A small multi-label audio tagger, trained from scratch: norm layernorm_no_bias.
Rows from block 3 of a small multi-label audio tagger, named by matrix and row number. Rows with one number within an expert belong to one neuron, the router's apart. Each number is 128 + 32 x the weight over its row's rms, rounded and kept within 0 to 255. All counts start at 0. Numbers have three digits each.
Before each expert's rows are labels from the 100 clips, of 14976, where the router gives the expert most weight on average: "strongest on" is what is common among them. Only what is clearly more common there than usual is listed. The data: telephone keypad tones over noise or synthetic speech. In brackets: how many of the 100, against the usual share in percent.
# router: router (model.blocks.3.mlp.router.weight, 16x384), inputs 0-127
# up: expert up (model.blocks.3.mlp.up, 16x96x384), inputs 0-127
# down: expert down (model.blocks.3.mlp.down, 16x384x96, transposed), outputs 0-127

# expert 12
strongest on: key "5" (89 vs 27.1); key "4" (74 vs 26.7); reverberation (67 vs 25.2); last key: 5 (26 vs 6.6)
router.12:178102153133111082090126120062113131066139120124157093156171099120142072103084131104160117141122122158145060142067074074137146129125132176085134158129164162187107094122064136149126120132120110088155139097228144111129146145095118093159141153127156138054129170135152152114146119130081142115123118147107155107125071186140132155154121098143118137134146171121134117135180082121045094135157
up.0:142148129096122120111155160134113114067142097175142103141177078104140090188161139195170067155155142153108160100122157123085179080102169153133120172154076093076098092157174132181127111173132109118159156115132100145142094142179130098147157121092102105089155147094160168076136184101109099123178184096185128074125169150153115129112065139116103095099142154134091097216136119110144095088129
down.0:130172114109190114166086124163159116196122075097186175124126131116127126131151124096130050125123118067171108179107151129106127067151119071110124124120170145104121153179162086115163128100123138134092106137095109134097113150099099120130073126124146157109183140092125128153135110110129149148129133168186175147175132139135165128132136054115123105080171148112163095068107138108148132205104
up.1:150126120178132172138141139117098114113143112136135101131137123152117096105123138155047191120170131154107118144178113124126068097162121136107110158161090149138185150161127142151143094111111084106158118123064159115152160105143140133109165160159105125151096129081097119090166117089151141137109158140070161127092131155164177114089139134105202125185108147128104113109134149085098178075104
down.1:127131106172071116107145087108127136098104105085138193177092120121205128110140130110170116079064111142117108117168145145087098123110101106168100099123085137119076057117061078144144094141155153157089176106121049148111116127087091140176115126089088128100170138120095096140133108085147065054103118103090136073119123100064137189113094088107105087096177148164091187082113076122069148129099
up.2:133087134135086105134164125071149149056140174082137109166179149129179058096151139109067121146152120075103148153127178078145142093137097155050085122107101153147083146145190179241096133156122096098104180129196145176132106117133149156082160152126079124122096125117092171129152146092129149136098168137121081126118128137151111144143124086122149143152070153123099059157212105122111144118151
down.2:131057149119106164213133133147189161099157112142118084088108152116093142113102127094154137133176161150143168126129106142147148127199109176109187142085171075159138179123148135112103111090092171175110108158124171180109100114143166144148168122144138143147101141122101147087148116142150187179144158095132095134203079150135126085158145107152127142122063098089189079148145160152141120156142
up.3:119151166154133131166164063153098159149144134116170105167153111120077137109169130100093120159136163104137112109110089150144103188174086131139157069097143142145109153105137153149143089088101111122138091077167115127108118161129062081167094120156149148131120121151097068120174103109164196081128097194084146120133154130180148148166192137101108152121184079096122153090147116170110110171166
down.3:054144105143089122103054164144164141131134096131126138099109058144101109062158118148146137115155046114134115142143142094180128142138110136127158109130183075121101140159174140109129129104136118154137124123099134181152123066158078098203115140142110137151148140116193199169147123144146088110146111125109177088156092132154104137124103143113130149142090179140116128131120156050184137128064
up.4:103169170079107071132133110153145117104118155123135118130159123173169192154179096108141071163080122119165140172118139073104194032117124139059110115140126180149076074115173139136114166128118119129167129121066147147141084123119111194143102112132131108114085087136167132191138186129093165113092093139159164110049180179117134141073126087111158115130116105125071164174108157156116060164091
down.4:162190128137077109175141126141157107143128139118122131127115109100135155190135119126136057104145115131162167120074097148123106100155086088111097134127085195187126062128103106052098156095135147118157115156118113087093146152116083194116118116142097149089157111058035158121115129099142149110123129148149114120153166148095173158081154057110129125116103091104137130111102124124114135159104
up.5:152117140115151118109197119101162078139091032078126105129189190155156057103110168177138077135105160168140090079067112088086118123168144080068183192147125057093095130059154120087160169120121136137103148174117151139106114133108174168138093108170133166074121102069164086121139164137152079145142135102090137141127098134157076074142084085140155169131093141167116059099140178095183080132159
down.5:108102126143140128142174095148107143159156181179102095110158179098139126146120094099131164155133192173113128141125143163165097114119157141145138117128092158149123097145083130104086135129111145099129132093112120138151100133185151137141172136138101090075129110150163116115110105178111128088109177140142102165096149172123103109162134174189181182196153102139103141154101093184136109059177
up.6:154086113171162163160140110097095119118120166149080057104161154174121151099159089165064177101142129157134133147127090133152063121124101138103076082120101167115179152112073103151146136065127103102143145099131155114125138120106164138125145122216102072129102169138123089146174137143091133089092167170118143127115102145171100148121119079123165153189145143106135101079098150078137146121171
down.6:152123134171164104091144161114090109153063152176158163159100085148144142100163114159153151123109050144161111141134099130098104109137129124116136142128108109138067114090169129135125100128100144130093140120157120144085131157104096124125093172123130170092138184115143120121202124136072077158160088131119183161118070114062170144166104105117112073073121121135153139068091105046179107132077
up.7:111121133186124172091179150134143103052158062163136161169090146124117148149085100144190144123060108064105113112214111110095136060101149171133110077146096060117126177152110095126098159096172175083174065167076161088116180206088081161094119181116140175188148137134059126139137175107073073140138156099099049111085137142166125107045159154168117162100092180102182119180160111116128151114136
down.7:119116119131122112137068092120180133070182109116158118131158135136130107106151154123128124184160125141116150111167178106085096083123099134203154121176173133133087129126145157156149193101128176139084099139087150121131111116116143150137190147131116034094117066152126101173105131102163090117131137087061057131128154133145096083057053111108184121199102085157117105143111134137067084078119
up.8:171127156045218149107084099127117138139119108158222137130124139100092117144136111148107127124165175165136099125137082109092144128117115129092122125123098133079114166191199131109124027122147039133168125134150129182122126089156124122153066142161122112131138186137159176124214122100164155131137176184202102119080167160116182110159119160114114082099170162136148131165109122160140087149191
down.8:152119098149111127151123142139164179088126107179064107179148155134079120111139113203132093121081159110143097153149105176117148146113093123085195149156116163093179140096088109085063118130108093151178140135074178134074113080124132110124152162179164106100056095078096042117095202153072157135079126108163056163112146191111148098128110148142102115138091122121120133106147085142128116121154
up.9:177090083142121185096133157144128100082130146184148134085143129159137115144109083138145090167118085191181094046137095143146154123113134124194168160134132133137130094139133113172134084153159136138176055178098157120147136119142128087131161076110120108180133133155101186136104146154124128125123126067120116140068202143161164061186142101191091103095101199143150165180141118147112099072076
down.9:116105121144199107101126126132113131117129194129174028103112135147111134121089133102127127148141141159077141151091062098145140108092152181105122134125131111148159161145168178102090151142087063073124098116131192134133137110148135111067127138134111118097114122139171135078172128152112177182159132177134140142102105149161113092155176204137128137185113107124146091130150165128148134077137
up.10:168119114079150110117120150162202140195167181100132135120107143160152164124197127141114087084168096180139149096111188190144107133116142119111107113070093130164101142103217187095078146166133094184099153152162134116155047098145151108080163070120129107128103150125138150110170122147130127165178107113233081197147136087151142148121123147112184140090081080093120095122090159152110141083123
down.10:131133168130141150167164133139167132098144080100083162077124146183147119117162091130180099142137134176125170094124170132140137115180145162121172094087126033142147138117110102130137098131151177194091125169142094180145139174132166088206108179111097163173155168129128161129126103126164071173103148105092140117205074132105071139110058085130154144096120121128185111089151132140125141165140
up.11:163151082143132159144123173119097099198093139101196178156150108079163077156192177128107121141163087179153139131122185144098127159100206172098163179146106110136162082157150163178059103183180123154093143139158084117087120118111204123132110137111133164159169188106098123090079091132126119163100116091118112082140129101121139175146120181132087113116156127093151138111114145122106172067109
down.11:116162112167131114059131135094077100175136183144100155077161146151137143106151142133163141086137146103107102129063175160079125177113147154143166153111071079096143185037115148126127127164194111129164155134139112114143126131096145145155113125135154144133120130228212141129093111153123012138105133099105145081109096133148098144104155219119174096118138111108091107118175106141119129073146

# expert 15
strongest on: white noise (72 vs 17.3); thin (high-pass) (55 vs 12.3); number of keys: 1 (53 vs 10.9)
router.15:182144104147063145154139088172121107117138148111134133118120104124119088076098051187114154109130104155148157201093088140139054116104111105116126167174131146093153177070106133134112123136137097113113136127084123103131154140160144166098109116186128154171102161105121101112212076130123105176172102181132165178111148179080121116155138109128150107121118074107164113085219181076116121150157
up.0:101101115132118075104144124131107119134133105189137144125148137056127175126104139175138149140114121125126056133167103092121149127148119113124115222114136161110102159037160113097122037112136111140108133136192142056135085112116123162144132083106074126060131096149141119172138130128146124140130132140188125106159178094132112133138111117140159149122162062120156166135040136174142113154201
down.0:121093101140105145176105087068139099148133092115153094130181075122041120112118130149112109144138068105105121064151114129095175116149094149094184182095094114097107144123103120143083091107144112107183146140162130086052101149074102150125116164158122174120137108155069097101153128099139142144116094083136088117111082093116137067114139130099145081074147098159148113158098149064108111140061
up.1:100093092173121119166100137056147108090162127162104131109040117131150070088112157121119172121123134148154158150115063140156145103118088139138118139181128141084162159069067146255114030129150126135117127099186136098064165071149143129090177131141161081112100155120101176117113092146139154121163133141104172132120098124102126148145151129131171096156070134172130175080171114114109100143140
down.1:138144133144122139155135087099141108167112159062108150091094130178128065119116129114174109139158118086087229115091145144086123144135171100138148206102069080127114107118100106155150098066122167166107125100161098135120093132120118154224112198110092124123182147134072101116204101117204095077110114101117178139117105140049125156119120090103169106126105082134117162147100142121084097110118
up.2:135127135088150144143160130141166130186106211143166090070083124104069187159150182131074088091217160143088134134081110131111132119141104075128080093099089114203141202169160200120067119080133111145086121091165151104160124154135160062096134092159165123133093137165115157177148149147148150132179100136225135125138144081173121110112175131116172126112145155138131138103138117138083136115133
down.2:115164134138131140104101115130148133154155144126175106161154163098142157138152147135061175132145171124157106169123099083135182121114129065114101107154164187126162154167167159180149171137091109123131163136147146126152141108161153084048126066164179086112057092080112079190156126130147133143137183146145102107094164113192149105108118147134140152101152148111117101105137078163099094162177
up.3:091179114088142145138140167093146086092158134114176173122125098131120114166146123088184048157074140048107085140107091085085167130143144130159182143203176107139095110125150138140138143133180129181099096140146147131143168082127145175159067157102136176145146160102077167158045116110095107136086161096131134108137207186123117110168117169142084095095113159154156138116189132145144144148118
down.3:106144103118152130156107071071192102110160093117146144115117097091112162125164117144164120185180107179092099136077133097074166168188123125162084119114152172089115200175122152185113165119134127154124152087088182121117099106097140070092149052116134122135084122102126115156153143073137137111118143158076088097163130119189135098129168148082142083096157157147106074160205102089099105190088
up.4:081089097154169089116133076102158146088156177185142081186115140134064179112110092070091122118118113123105079184159099086137147087138105134121120068133128125187117196185121160142124129103120127132135118114116138158111127095155141137131122098170173158156136153165087133127092120142077161145060125191168164062173118163159174123080160086171121119167095146121149161137163117114129088152147
down.4:112086118149157073056117142065136070126114131074133214158123132119154099072118145147148124144105120119116146142167136125097117114066101142161102115175091173169150131165141107135167129104111091081114213129127055111144135097111188104113133123136123142160146132132170058175182151090156049095085142135125154120088152099128085099091075126124160115102137135070069121129111106116107057099118
up.5:140126143096155085139145118159099156113064147129117185102133107125096140206110142114183113134148178096096139172133142150103175095148114147085124106108118128174099122123104154144082067122161165154102128058164144083147118188104162105143117169125095138074096093193161149138116222182084120108083100138149082155154104084098121188161143102162087109049096168155126111135113101111112139092137
down.5:122193143116110165098155192089126097152085133178197142095115179101183096173140181094145130158118157116179096128114131075176171096138100106128105062157123131111103131165129148152160105200175121123147101181113134106197121095163197142098099085126092135134127169110141169108131147134121155140158177144138152119114061106097174125168130146174134175081131169136110122122154112171162095141186
up.6:083080130180144122080156128129165123133111163160175125134052129174059139125133130109065096061109088094052130116159084143058114117089090091113108075121097123189140191137141145155140131112116149125109131104202133181108150109149141128120137150132088110168098142167084163158085109129129106122158133163155106183159180126132149147067157102122119081110094140093181167061144103161128092095161
down.6:122116120181136100077154129086177108098107161134181135156100127135167158082147126174121138110164133132124124129155109136101115100083098143140136064229105180191161085154153117134179131098126059096132181175111091154168174096137155075156115087171064111150161188076136090123173165127127075130117162147131154119043117128100127166045083131122089127156107077104137156146143072124123059108142
up.7:071062164127180142152184160074137189117154056152129143126140121098132102164148180142160109166122126142119061078131138104121146065117147133144150145108074088119111139157145109074147188074172135115142093102144119068143114180145103145137136165076133135136166100166090118085136205145140159115117108115081092079132138122147116130049110138084116064090145159126077137158117129125150138112127
down.7:118155123158138134093084123158121120136135103108137161097128165122162130144140105132127105088069154091115102110086173148094127135120108077112093126100121143135139125086144131097140093148113115108114144133157118183188141092151124035110160064112157089174124121156189139121149144160202081110093168133080130072115158121115153130175119096138097144074119150080111116128090068168123122118168
up.8:157094129115195172104138114171134144214065188102122111123157100130104188150198168131045132087186161151146125112097144180090125143084112150097101086033101106210144156217137209100134160105077125124117134069170158136127144102122129069086110111203158094124072088162121105127148134108146167121185147167144168170129109064090101151104183168147123112089088147101111105092104135125107114109080
down.8:145100104113153071071122100136102141162155169104170133153098127068197088145116120157150105160166131134085131161083111068082086150118171151180082094113164148170123117103104104116193115107141112095151081089165155125175180088113104117141083120144134105120164110099154154112160176113174179133101124178131153104128128154140112131065103148105085104163069111074111143155114126129068122097137
up.9:083077165116167117173130099158085139109109144130109099155149158121109148139104100123110132151151156139105132136128058133154126089148063106153170075107105119195062212208149133112160174130160118108138162100203096110168128081140068094183123104176163152091138092178198131154170108106131185112135088169141163155160067099150166163100153186117130109124125109111087163107087159144143111169133
down.9:130113126127110099071162093148128118129102154106137142141097145112185128165089133127135104156151144143079141139052117111087112152072161147138096141153151126164129000124103100100177097131114099084165150090138041178167195096138102146153119138115103116151160143083121160158166124100148145117108133186140185098103147156115122149091083094106077119127085155118090187157127153133073126113152
up.10:157142092098163119110149128108129135075125136122079145158141082149100148164111130087173165121092158072138179104178135140141106130104123142170100144137158108130136098097075128192070148131145115157142077147096130112086124182118058112171161179119099130182190118137123173130097161089097143137124133095100147111065106169154105177083097162093103109110147088137083172119130178120089153102105
down.10:157146085140147112088101102141142129078137182107123115186129118084148168126129142151126118106110107162089144140093148127098114156085134139158100127144145133157125086137165174136157126129146112132162134112130162133147098125104134100105115090170180077098069058115123057131090198103122111110093130098104079112074179138185100110092123124117059109144082174089087158096127113115054143077108
up.11:182133135098083177137077154141141118162090132116143131138101133120129146087126172069107115109164157117172113145086119225097082104097162135158112059149138110151176111098158137108087125137120132111150115117138158170102184161175141140086127156186145116198105145090123147081140129110177122169152117078117126169103151180104127058052129143149126101140088161122129134111134142048164167108115
down.11:168105143127160108153156156171114130120125088143106114128183170164066064139134097118115154159096163083185134112125161136185178161139096151092139108135154149146119141135151153129116118184112075114134165146184113149081138168161143087093114129120149177157071115105132108120124119172162144184084118157110116096139145147134163124110145175180109166094066150156154097152105138184158139173130

# expert 7
strongest on: white noise (95 vs 17.3); thin (high-pass) (61 vs 12.3); number of keys: 1 (42 vs 10.9)
router.7:108145097088126181151152161160112142126182145173087123189127164075169125133128058179139174075137110133140143149109130165177072177134180102152134121116110178111142159074102080165132138148134104135211128140218129108140132140138121096115110158159119116147121114121148121078191143117126126206166075145126166157069143191171139105155134157197060126143148170115151148141143075084123134115121
up.0:136114080092145088078134144127149114135181170176135203154075162090154155131109086147154159083138139156156115180100134117151114191129165166156105147127074094124194152112098125082130169179119034107098090155130212102133126124092174123087111161091148069162118124122148145096129146108140160187155113142137123138097099146121173175192140128188105093131117149092178132103126113098096097119153
down.0:113126183139127142155149179126121143115106108150107125111167200151117141133177125115144128134120192117181128122140131130238164149166115148115168140103134083120102163114122132131148121144150128180089130155091146132175097158210154140159118117122126134156110154154150116099102125186085148143116163127109134100146096110122127130109153154205159221104091094121138119128140138214203121157199
up.1:076135191146112139191148117141104163152087152127102086150125151136145068116136148098113152137111145091102207115094182074135072111140126140137157068099134178124117125135116170235101069146162195143141181151221057163134137082099121144173160083127092131184136129139124157154104091145155135134099078084098143094148106103139047096116092127107119078186078139153124116128175106137143160117075
down.1:156099066084112089094070129107126140109104152103143192145082090108125109129083147119100111091116081068098166129100119161064094116099097167121118109161119171161135111150107101128129133115086114058158173061170091148101162113075116154123147161130089161098134106119127111134164167108163110093133088109140145173129095135100120112124086118113096075104125142133082128125129109070093164076088
up.2:102107159138126117090129131111185134137175131130116143140078109150136161116100154064183114126122148090060162144119220100154112081175121133122077091087150142129125099107126153109102171126157130132073123159092141182164102128107130170108132151071122109187166125135119129150094136116086149115174126110186118126122100104124153140049127109104183106129093094085155114098103228116081100114101
down.2:092091103091139061110125120127095124159187132117115125172189084096125124124165156128181118179165084103100139139173123135065154118101163108141096128100121137166122138136101176107051104103133145118157125129131136163074074157066135115135088124118106159098127089137168126161130169101092086099110072121149107091134159138135124199118147122065153055144096124097121144141112133089046106142077
up.3:113066104113154100117079078147094143131188149202104172145164097095120149082169138176153160149151116109080112174134125105097108131174117126112194120078139143118093144105125149153173159114113029108076131141152158131119104146123145084140092193161145143083146145131146101127120159110101135163088117220112144172123113158092120131120106109133157125142107088098165130132142121085116067175171
down.3:198159153138155081140134143152135160139128100079136119138149174142168137166136141123118191098115169130183143167141145105194140125138109166148120117093140161070121128115154156093189109169096110087115136093148137136160144149139178142127187110128143137135142123143098073077129134160150206143097152130125082133122146100104112117098112122186106188124131115162155136103122120201169137123164
up.4:156082152093130147173105119159136181136100062080115141127151056130115106113113211117174087138138123074076136151136136138123104027183135056138074135081149112094084119139082084173172112077133101127146152113151101073131092148103105180154110124111152142142136074080077114156066127090097136118112142158147119130143201112122124123102135148111125151083080148107062121100094110104158162180123
down.4:112111111100061105116073172070087143091078079086109196141168118132148148129179198132125116051120122053134122154183115091103145069113064094106124151113097226110068165102072076187155135112133080135108189118133093133127092145115121126098128151138148110129115137151099147130068138126109143073091103115133097138118162083128088131101140128109161117098098134076097125098133170118137077127116
up.5:174155129148104120112170134124127112154096177144036056181124111151103110123086108125067161108151143054116127152138109127107114152096133139068145105104080100133154137180044139142120125123083119116154146111140148135117184106105132096123168125196147073170100094107171101121102120132104142139120121135161129147115091147111114106163166110162119137192101175157184129102116101165130111075122
down.5:136107092066117102142125174136161120038105125100131160106062116117089113090015162162070111135143114152127128127132081079090161132153094141104148119188161136166152095166102147106120143122054078093162164109173096150100156070118141147128123111136115179127106151055085088122157173093145159139097101150132138129174083116115126068125093070095044108102124144123123092109185119103144147156112
up.6:062097130160083128148146136100150194105116048079088142164120078137164109139140165135190075060058114111128180114084129090139151080188146118138097068071137094118090125167087100183180118094188163141155130115096106123182083123066112175096152183087082123124140107159113148135080150106080119115165099092139073097033112101105099159087097109110137150087096091119095085140088156109109124116139
down.6:120140065142149090047115152126136136125119115125137203123115133130144161091152145140093091093145136090140104204101103139112068083073072105131089127172123240120181133132104128169132137089115055059163194098127076106139160105128142077069120132129093152110099126119119127169086135106125055090119129173144142153105136099146130118120119187125142120135124130134083106087139109143140149115123
up.7:104165128075149063165142159162129156081146139128083169168139139202130154125162114127117127154054102163113213141086129136172149145166118137130142164115099074150117126130100128105129118156168091143144137173103126129166143109159162146164053121142140119110138161130139119093106146213111097160152165134136095149106058111107168146181058177142133120145186137117174093066122175124101176117122
down.7:141090186130105156170082144156098142141116156056172130107138152115133119160060152080134095111124158093151150135115189174163115161124089095131131136116090135121112096164076066117098138149112168122072121146113089149095093180142126170110203191101129124124174094196161118131085060148155116132128138108077141162108154120085148089072095082155192162176123106163152120146123163150167136098156
up.8:177133100135174142130151159141106124144129126134163131137113133065098086221077129123193125131129140108144105150162151181154151119182148115140101142123122192143118128122082085080095103087139127127156085120125102116106158212162116111124156150079117131149203122143138147103125181129098132138145108080156133177134196175159117122094134134154137118114134203100150164192094108145097122099114
down.8:094105146119196122169116132114152104101116154160118126154078183156148089094113075136162124123125157220189164140087104107213110163140141160129161143116132096157122130106112142146155097087124166150081082156128151089158156099179112132193088182151103121133188159118130159123190135174142178151129165121145163135151078173070156097113131099201115205165075105117160169077151123197180119123141
up.9:125130148176114122129145176129133132083080035134030090152130153111158106172118088137140084072157148098119159119100128135118143103114167180146158060136148109141163091177131087151144133116134162120212081077123157067137115174093128136104162184099108087166111088103129134131103162143128164099118150130126152089086125130153123107065182097119086135137106156112122152177094137159118130099114
down.9:092134079126127096089083110079123104096071131134120151145106056166102132073084138147099065111120074124098142114123094101055120071084084119114116134155125185184089092111146104167120173095076073086142164083163067126109123101084072126113096112167110148103104110098110116129163125076128103131106062151114145145086094144110154077143115131065095065146131139142093131093162083063106111106066
up.10:086146168077109086147160200096126157111157133129083205154113116181155122103145137130120139182097133152091086130124183083144144084088143159126143126143154096101125110050145094123099164158162136126065204182165067161119156122123143093143112135068168141106175108148122134126112105129108091134113153122084083087148127072150144163110024206099161113181155113148134116084203086137097193128081
down.10:123111140107145144154144134062120104141134150167153119087101104168126087158064132096182116147137086079146143114130114128122124134128158201104134139117090056169148150184132132149153189146196174133085080116147099126173154154117163132127129139072047145084127172190146149096155096148130159176181114078102109168170052119063130126113143144124111115093085109128165080150063166106157122111119
up.11:075146160122098074119152132141158144147111142166110134120088115170143102078106166104088203135107133070135122121095180065114095121216122166084174119107120115103134112094138221215153143123136174071065167186165132162164142082089171136128149097102156161151167168141105112155064106116121117127095055108102128100146110069100114077173145097106128118187099081170162096130187129146100156103112
down.11:179118120078119149124079111122088119184077148055208156137118164096148097167106146098074120116115154058159168095119131132151120149116073181142129137158130147102093086146109084125165106123063137061142154101183068113154175151164093185140173181108097142110156138114068122116158112121192163129113138098159151174127084123087152112121088067168098170114136137145116137149110126159142174091166

# expert 13
strongest on: pink noise (59 vs 17.4); white noise (41 vs 17.3); number of keys: 3 (27 vs 11)
router.13:098175110146108155081102208115169111147147141161121125159075092118166175117109047127104112166145105160162083119091120140117143229113175139132138174160111089098181143180168096154117156157153162139104137154100100131123137090096175108086163122079130124154116117137153132130157098162108157123169140058135103121111137102111096092149096157144141123130179138136142104101154075142181167041110
up.0:085158076130164142147143144091079136196108144070174088138121083168094173071189117116067096130186123163132111097132130143116120052157111085102101108085123109142090148112153181077101115141127087142090196152118034111139158139145093151188137118151142135172209125118122125119175069148081133096089120145169171140129151153080182100104119183129163109196166056144099204121137145114137170155147
down.0:140122159154127113111092168127106160119122119142087130155146207128110142149102113098097132048122199094213150165151134179224100163087090090081143091107083160098144103126094118146076117121115118102103145185121088148161111169218149118104136162129183083163112067121110132116107149175124100134105163102118105130097184121098143138145110086215139222161112159125110155137112144209203110087210
up.1:161136173077093135113143183196161128064101097120087100138138127146131107159102122138122092107122148086187150156132125082140187137117109095133139107160113180108146119200097116136092139203119098123127101162123186138125122137171153110117163108115147071137064128096164152137117138157122161135108166067174080088099166088138126093066130120113148117111083197174107133090124136148094113090093
down.1:144077133084112125108093142168172121077095091145149156119127142122139092144077161131103087178193142120142145115142110100142149114087094221150127104205207137133137087194126069136200137137075118082152150163169080115162151112139143137115122069130068135148108128110090086169125150135127201180079147144112122141125096082151144062150095119133065138129108148166105086121121132137122153127136
up.2:185171135102173127063092108105138090161091149103117089108126066128132147163175195119123060118094100172132123107105111070082190099056139135098147147120107184157119113096161115147171125121085168117110100104092148197108105110138155114112129066161114100121080091159132115146101145141131173090116121119140158107129149079151181145101151105133086184056152173125180123106137083134163079113126
down.2:076126089174143166123086140135178116190086128060133079170153119120107085069073142164078187167115096112127106130128096102102197189061113115078181134193162117085170141135133151101168135125110075099153143157154119075146137081104146105163110166194113106073105123086136065123146108165114122186150130110178140116047115168135195064144094167107145109142195136176136110113138091117117075110087
up.3:061076107119146066142092131119157108129089137120121175133190153177117095138112138116112094181126122078099152168142145132114142094137078063048103043144096176128083094165089171156106139141078091138088183173187106077150122185075121096151084180121129133126107063146119094166093157154138068089123053151176095142131114131130115189097074164097179151103123176166080123076089155151123152159094
down.3:134074172148103107182112148135183194053163080141124099176135112173083117158086174104138137094041139111135128147180134163111155095124083143063191124170148130090160130129084093138124129172148132171087107158107147092118120120116155174119167131186194071133111088084118095060114158140113118194108115107107081172126184139119128117174029107113176125155133160110184128112109142133120086112121
up.4:104059083159123110088046064147139102170160150115163102118149116145100116096104235167140127106146154105118106116163115112146131112093104140082085139078124189074093102142119182105150121097080133129106158133125127119147142137083097161111107106136127103118103128109119150170159105105170072074143100155190143189145123149112098126135145070124144175133146100073130108086108145119062115140167
down.4:191083138063152123120154157127098126204117165141161106146077121046162049152077156143102147084126150122144143141124132125119108152129123169154136132120088095142137131108093129183148174181141135130105132101186149153167186075105144147124176109124113129150137132146113150072164072142149156142182126110153131138111132108099123185095094156122145100152080144061170123081058139129124181111115
up.5:078120101207164088082122154117178101132110170121184111179192141191142170149107081106152102110139126133158094124155130075159120147159194166093146078131127176119141069186100155065119129156080137108165135130054157109083082093140156149108125156114147131147098122096124161187050151114054149108153156095204113110136130138151056088078151141107125142082169165172104088124189194142116101126142
down.5:120098124118124130094111171115180149095106045112174138106186121100087098084059210097092133159160138117110119134153085128095182127084077199133130135221174140180144145153143092129166168091098074091160156135147110127140150118111182146099131086154098148164105124110074094115157168127125143185138117122137096094119098094159110071133056165119115115106094122166113039179111143121091164137105
up.6:096093109084082069145170156069136159073122058164141153116089119094172164121096189089164136155108081128079161074145156091120197115110128164144087142168097122133166123137086137125137103169156239135101113134055175155107140126093153169088142162093128096165107117125149134135173135145106161064140178076108115100117166102151105130053090140108084107114080177144164103136129164163131096119110
down.6:070100115150084127115091160130102175083135100152137150107109087102054112065135103101107145104140133078116159170153141121038148165121036118089171122169114137161149145185161145164106143121123107138116148122116135155067145155089116138074117107104166166137101094125095097136061154096117086131137074122146114083151126091101148107069157124093090071129110115111101119134146139095089174142064
up.7:124103140122139163140126147135134154160168092181135157116111127091171155166130107098203113055097165143196129105130155167122120124109172112188083114111132091109142136120139142090115145155144149173152036098084185159130042111141152200100147124107102078051150075152141163079141185104117147156155117050131130143158158137080103130071150110157081106086107120098076172200059154137153090095128
down.7:114053116081105191149129112114096097124092121185140128112131104146089090107080153184145157166125111163096093067118148130075112178142128160118133116121071093115087089100124129148123093139105161131118103135195086089105128191079115116158183183066071162104159145201127200116114029130165112121129121078093129150129090144069119091153124130109122069118122151153117110139091095101102158131097
up.8:070101146150153095118156142104139153169146143113142191155136123093192139085126167107109144166049144107139103140149175124154079137126174078150074112140127152108116131083076132124100123125155111083083138160118094144084077060143153155062089159114103176126153116167133123163101139116059090132144106085109077176177165096144062125113087158109166144110099089149111075091133128139149177102161
down.8:195142127046214072138164112143149099180157178073159164101090112133181118160066157140136126109177100107093168128089143120129098122157175181202106112144134089137144144186088113127180101100125149097110135090159117141152157117101155151144120200121110147145165138147137122109154087130179148136134119147117154139150108110131078155110121142117137107131124136162141105134135194114142167097121
up.9:105163103073152150154148138154120140123097154092109103125170166124141084168099157129172098168100126135150117143097188102103144113143121119051144109124150192142115097158147179174088097116099147137165162152190135122119103140186130159160148043129175129159136124122169148112137152114100104125046185056137087054057145122174101119127096091145142134160102123187139102155168132107106115073155
down.9:115119118081141122179110083158133057136085074165107170086123132081124111119128101175085137150161081123126118086129164076113152119129069160122133113137178139125076096147114128156144103193076103083150153125147042102094167156112105078182113162143092155139132121107103100150167068101166149155061108163123170129112092107096177057157105076135094116113114154142136116082154088115096122135111
up.10:176076071093177117108101156142178142126108086144170179086127131090120132189122160135220111073102151125152117103095175161102157114148173150124080131119100106093134115144106097156075042143196135150161092126149102065103108140141121137126092154114133180129175106176135140140077162137120111120137058100122110158115121092108092079104114150155051109024077166169154125146130123096137112099144
down.10:105142049162194112056089115084108122173127148084114129157149130176120111084107106132091079111138145109126104148135099134104100127042112122157071096163088176090123120107157182129155181088142125060162134114180079077129128149138112135102181165126103101090136112184130161130094098111135113095163142093099110148033129102125136099125146140111181112165149156186048148111144118145109150078128
up.11:129104135103169170167081099182116120170112181101126114125132114139081089141142169129140100066154124127093150118137175224144087121143154066123122132094100094206123132127097099081145152102119097125133099108165107092120094126132110070142103120152100141133162121122144130131144139099157126122135137187189192162140144182094123154132169138106116088101127141144077180111086089124163157131151
down.11:146140135153110135150156141090134126111139156160163108143095084125112092118159136095118084141095093158146157144156083161101150083191109138078179156112139123215126144112116130153097108140112117157154145153112138149079174126089121133117120110172114181151122123059150133117187161100114105163135102151201144161130076196116163173106135129088110085102065086115184123089159118092106122188070